From a checkpoint of a small image embedding model.
Model: norm batchnorm, activation celu.
Training: 22200 steps, batches of 128, held-out accuracy 100%.
Data: 48750 training examples, 58.3 epochs.
Rows from block 3 of a small image embedding model, named by matrix and row number. Rows with one number belong to one channel. Each number is 500 + 25 x the weight over its row's rms, rounded and kept within 0 to 999. All counts start at 0. Numbers have three digits each.
After each channel's rows are labels from the 100 images, of 14976, where the channel reaches its highest value: "responds to" is what is common among them; "peak on" is the class under the peak. Only what is clearly more common there than usual is listed. The data: made-up waving flags. In brackets: how many of the 100.
# convs0: first 3x3 conv (model.blocks.3.convs.0.weight, 64x64x3x3, each kernel summed), inputs 0-63
# convs1: second 3x3 conv (model.blocks.3.convs.1.weight, 64x64x3x3, transposed, each kernel summed), outputs 0-63

convs0.18:515475489485444502478494501484466516484483456497435505521509483471480446468480491490468505521507490474516450462493498510478512486499469469509529496488501498506432486468470487496457472502497512
convs1.18:507502488519527458513510479479497447498516515493503499485445480515491509519542481513583490524471492464481478474504523511516516493483497474484512481495504463542488512470468537496451509468512470
responds to: flower (32)
peak on: emblem (32)

convs0.20:489502437465460482482489469518493506473515478530471498515492512486515525505515519513460508493495508476495497485516427516505541480508498493485511482497515494458426499498491469524469467524481456
convs1.20:486465439479508490486502434460507495477514500495480483484466488485491552483522514481540500492495510464493513495504483502506499541501501520480520448486481481520470483545475473505450477540475486
responds to: saltire (70); red (50)
peak on: flag (97)

convs0.33:491561523508541489524499491512496481525484549462526452468440515488497469491455505452516472509492462507506465488489504481512519500475465499469487491503505491533523500469510490537458490493495507
convs1.33:485478485452452489477495490479503466449515495482428466483479481479501539516485507469468519509493476449474497489510484480478487489483488494481480508485483485506437471483485516517472483463481484
responds to: blue (45)
peak on: flag (79)

convs0.63:456520502485488499496447487504475504509505463530487481479472494471508439466476477507500429485502502478496468479449480492458500472463468487497490471488522489507494487457503463487471476484497490
convs1.63:469513472472554491497477460480497470478502468493499465440486504490493533504491510471546483494505489468500503494508497462496498535457494508485504467501480454526479486542461522549472494534501480
responds to: rhombus (67)
peak on: emblem (73)

convs0.11:471522458507463499497517486498462460476500506493510444448496482491459509500477483504481444472495493473517513506475542489480484473476468477497504456510497485482514505481489470506480478470457449
convs1.11:488460501515509490512510492509500497532498546501517488494535487466501506442426494496502487494500532531465472529498470523500496455488535501490474463505478529531511478497506525466550499445500504
responds to: star (56)
peak on: flag (73)

convs0.13:508520470493466496489471481504497496461489453520467479524479473464458489473490490489454485478485457492497525464496458505465485510502438449482502503509522482489479495521502503522473459469471473
convs1.13:513477499487524477496521521488494509485496449498510497503493488522432536487479510498506504488492511475480536495527513506465479501520492539538595488527442510464502491527503516475495492480481478
responds to: star (34)
peak on: emblem (31)

convs0.53:518480512498523490496486507499509531499480461506493463482516492525480507524509487508553492480483517504547453475517518471458518480508469511537465506506556519441521536519519518470503527548477498
convs1.53:480478536515488507490494519488465491460466489472471456487500494472486507523425492480457474481467475516467505472489509457490461515494470486488492529492471507475494462478525474490503473487455523
responds to: white (47); ring (39); crescent (27)
peak on: emblem (58)

convs0.2:524530468479449458477493476517502486467503523476493463534454528503499490474499496524503473519514511460500500467517455519494497463519474519488523474521517485491496532541482488498482455524472444
convs1.2:503499489480499463481494486459510513495492468466482498442498462473469545525529478475491507491510508495468505508463510516497528522498507506509511486486458482417474457474440504492502516478492502
responds to: white (49); upright cross (28)
peak on: flag (83)

convs0.57:530489505479486507477516503499483521473515507510503450505464523508469508504500487502479531505468482447542496446512512496507502491510448488482514502516499503483465508523507448455438432488501508
convs1.57:451503483466474458485514463474525479466479481479473500500488513460491518541504484466497471498478462457522476475485496480512491486508492476517473515492469438458448492498500520511477487507500459
responds to: saltire (29)
peak on: flag (83)

convs0.3:489469530517499446499467517469503507493497458496505472475494506502476501485458430529492479523474527521518486481506512547465492451481461491495528497541539471471488490483494492463496508492472513
convs1.3:536498517493467531498504525497468468467498495475474461549512485493489491539469516470483524478486508478502525464465507428497445488518474491497490529476459480521474494482520479497522462513484488
responds to: yellow (46); ring (33)
peak on: emblem (58)

convs0.48:519460480478472506493459478451486484462477469448456497474519491480473487489544470500492500538500498515469513503459460497477445488489487495499503481510501487507509466512465486462533514457487493
convs1.48:499516491506509546450473487475476485489503536463526515506512483452517500465468498482489473473485531486498512503491499477534481466451486512522511453500450492515483470474477483445518480504457512
responds to: star (33); saltire (27)
peak on: emblem (33)

convs0.16:510498498494485471496487516475476509465477479488498425482480497491453507500505468504465471485487504473500501491484512519444452472484440508512499516543499468497510461488497462490470483481460469
convs1.16:484498480510472518460486467485463471479481532481481483489557483458484509495483504500480496431483505498471509463502492435505453488500504527502476477485441490507508486493468533489525479491502483
responds to: white (58)
peak on: flag (78)

convs0.58:526481470483461487433480482452487465463479476474443507502522504464441489494522482494462485501466492487507497501510496471471450466506498465501504499489494508463475468499500503484504508482490475
convs1.58:513482481452489482528566510486507525508491527487509516524515506501474506512445504509498518489470492454486505471545505533484432509555475516513499537500458479493484514487517493469506469476498515
responds to: black (71); white (60); diagonal band (31)
peak on: flag (86)

convs0.32:469457481476487469468488489435466537480487461513503501480501506460499463502471460509480500510476502497518494501498505511466485483481477463514498491502531477484485454490519475478498497463433460
convs1.32:515536523475480536507528526465483512479479554489483498537510518492518489545482530478515500463496534491521546456485496461534460496534507534498504527499475548515504516525539528507504488523497506
responds to: white (53)
peak on: emblem (43)

convs0.14:504524488480449483452503499475445471503485515475501472492482516526472475504496483496512530506476523479534463441482487542490481470471464473495460495491530490480497467467499519504517491531539475
convs1.14:477482492492473525472514469455455511449465521462483467486534519483506542490487503481529500494489507517468497481492495484527460552522506523496452507487452505518493465524509486491528528540516490
responds to: saltire (38)
peak on: flag (90)

convs0.41:489500473524469506484508512513468526498495459527477531460490496484507444462510489519479487522521510504501487457479487529421512506500508439515489489515533504487502498514503454492516464507457465
convs1.41:495478489521520517487474474492500410515499521492511468495495505473504535428521490480507527430521472502506481496501484441501519531510478510498522481518488497528489527532516527514492488507504489
responds to: flower (52)
peak on: emblem (59)

convs0.45:468458469460486512506498467511492499476524464520476487506477525500534471479475468512471470511513484516481460519504492523474505490453453445479530473517499490506495465479450477472461482501517487
convs1.45:484530493485474477526512495501457481475496443468492464456514551472488521475529547517504516496453490496529508518502480513481476512484467523502517492551492474487508498532491482484475495548544499
responds to: flower (45)
peak on: flag (71); emblem (28)

convs0.62:492496493495493529510455506489465510479467477505509476449494501496484451476469476504498457516499460475538474478445508539433497493472474476496502493538487487507526487480502469479487475479466496
convs1.62:506506493481493502523515519483493457472487501471506472457485521484468551489501527438488510452464478457510494456523492458519453508473470489499461519487470473506512493502511528499483497454516495
responds to: ring (32)
peak on: emblem (28)

convs0.28:446512524531535508516486505502474488544460521462523473436489502496514466499456497483522446501506466518505471504457527506493480514457494499493489489513471493519535482462495489511493515465525514
convs1.28:480488493510466512474481499503515454461498468469476473463503466458475506484479502481470491497462478495486475468494502484490512470474481476486421502483502480520454454473488525490496502453481490
responds to: red (57)
peak on: pole (26)

convs0.17:502475455492440487453499471471462494471497489489440483517509530462482534495527479532490521517504506475487513494504448497513495501492524466484515472484514514485446481534485497502497486485474451
convs1.17:474479456476507480466480437477524471481508514498491504483485465455510554505521496466530485481495516457513485520502476521525518517488516528507488454490479446529457477498480504508464489493489480
responds to: black (64)
peak on: flag (97)

convs0.21:499504481494442503477480500454477477486475528479473468506495480471435500495509479488483506506461503503496469491472477510503483444480466488501439484524508503478490482483492460533494481447481476
convs1.21:527512505491487475463470490478478523475501472490506515483521456498475535478426486514492490454512543509455521486461534505517494482491505508507524476479478470480474493494475497461531502460453494
responds to: star (67)
peak on: emblem (50)

convs0.24:467497493514487500497450475506487499503502460526510493474464485484501451466471496508498428473511461492486492477427484501471469468460464487488497471487509499504502480466498480473483480475480486
convs1.24:460517497474536514493472475480486476477483454455502471439489502468457546511491546479517480498480503471509506503514496486495490527450494543493497491491485471516481476546480495525481480531474504
responds to: rhombus (50)
peak on: emblem (46)

convs0.31:464510507513529514500462506465461476494464493465497494450515529461497455507480455493510449505501482526501471501444515499474465513453497502489494499505484507513519459476469548515504522475500489
convs1.31:467493503464484467477483513491470486468465486469463469471488474482493519514488488458462498480469463469481487454488486479496464497470486455507459514476459472508468474497476536535485487481487497
responds to: blue (45); crescent (40)
peak on: flag (69); emblem (31)

convs0.55:487451463477493475471457472486494497502511458527482505482544469501476465466465475488489463481528496503498505531492489507452540459466506486491509507489542503473488501480456484515519493547484482
convs1.55:521502472478484561488525474450506501470484503475491466499500492524510525463541465495530496509492509483453495474486535498514496560498532486488474482472471547542489477526482498548502514492509492
responds to: white (50); red (49); saltire (27); circle (26)
peak on: flag (74); emblem (26)

convs0.52:475509489504463478490437490520477476498496485487475506464512507450514475486495455523478451518510517501493473491483466511445517469466507457479511463511525498476485486478479471503500466477500450
convs1.52:493474455456501465504492446476491473489479488484477486466469497483518526505531459466525505476492501481489507511456487498487515536470509500513500435502491454491488475493442518543481505477499491
responds to: red (55); ring (36)
peak on: flag (87)

convs0.30:505478481454477454453493483498483523474515502545481497500472515520502460491518497495474507503508516509544495467541486552486496449511483483480504506513491486476492505482483453470461444497495457
convs1.30:468471430466483484492471454470487534489489520477490513503499482475488548478467521487488471498510490477497484495495479502552491521496517504486497459476505482440504502524479467505502465524481450
responds to: flower (71)
peak on: emblem (63)

convs0.44:485513497516493500483471469495521540491514527492471480454456536482490482520494517483504468473505484441498520463463485486498513485486472475460491482438502506451453483522492500522479479516521465
convs1.44:481502470458478487487492466471489450449475500458462466462503500447486557535519502463482493477462503470489486492510486482497489497476498500496486502490477461492468483493479511509461467482504473
responds to: white (48); saltire (39)
peak on: flag (88)

convs0.35:517485502498492507480548477489537497492534477528510502497506529509480509487510532519502489524497542479507478492478555565496493445540474485503545504544489486443484506478499494470530513486508461
convs1.35:481484489501491534439444490445485513475449494457451499488509455456491494504485510505479490452477519507484477487481491498506501535494503486506476516455452495485486485490477497466505478506476495
responds to: star (28)
peak on: emblem (25)

convs0.23:495489542522539509522471517509546500524501477506502441490442487500502475512485528466487490490496464468485515507476505495470490481496423512460503536509508505460496512500516457499480499531487534
convs1.23:482499497499473508497486508465478461447443456469476429497494496482470518525494484476508481508464488486463520487493507464475474475497493510521508528506464493461472479443495493488486498487476486
responds to: rhombus (38)
peak on: emblem (32)

convs0.50:496479509519500525501485488496467490509485451519495470479492488509507435494470464492480475485485458497527447469449510519427498478488457499483509494531482501490507502491507465474478457488524503
convs1.50:447527511483494489525506515462498471458489475483514476478477522461494512502504491456541483515460462454496489455503491481475473493502474500487435541495501464507494476482511527524495515459501493
responds to: ring (55); corner square (28)
peak on: flag (78)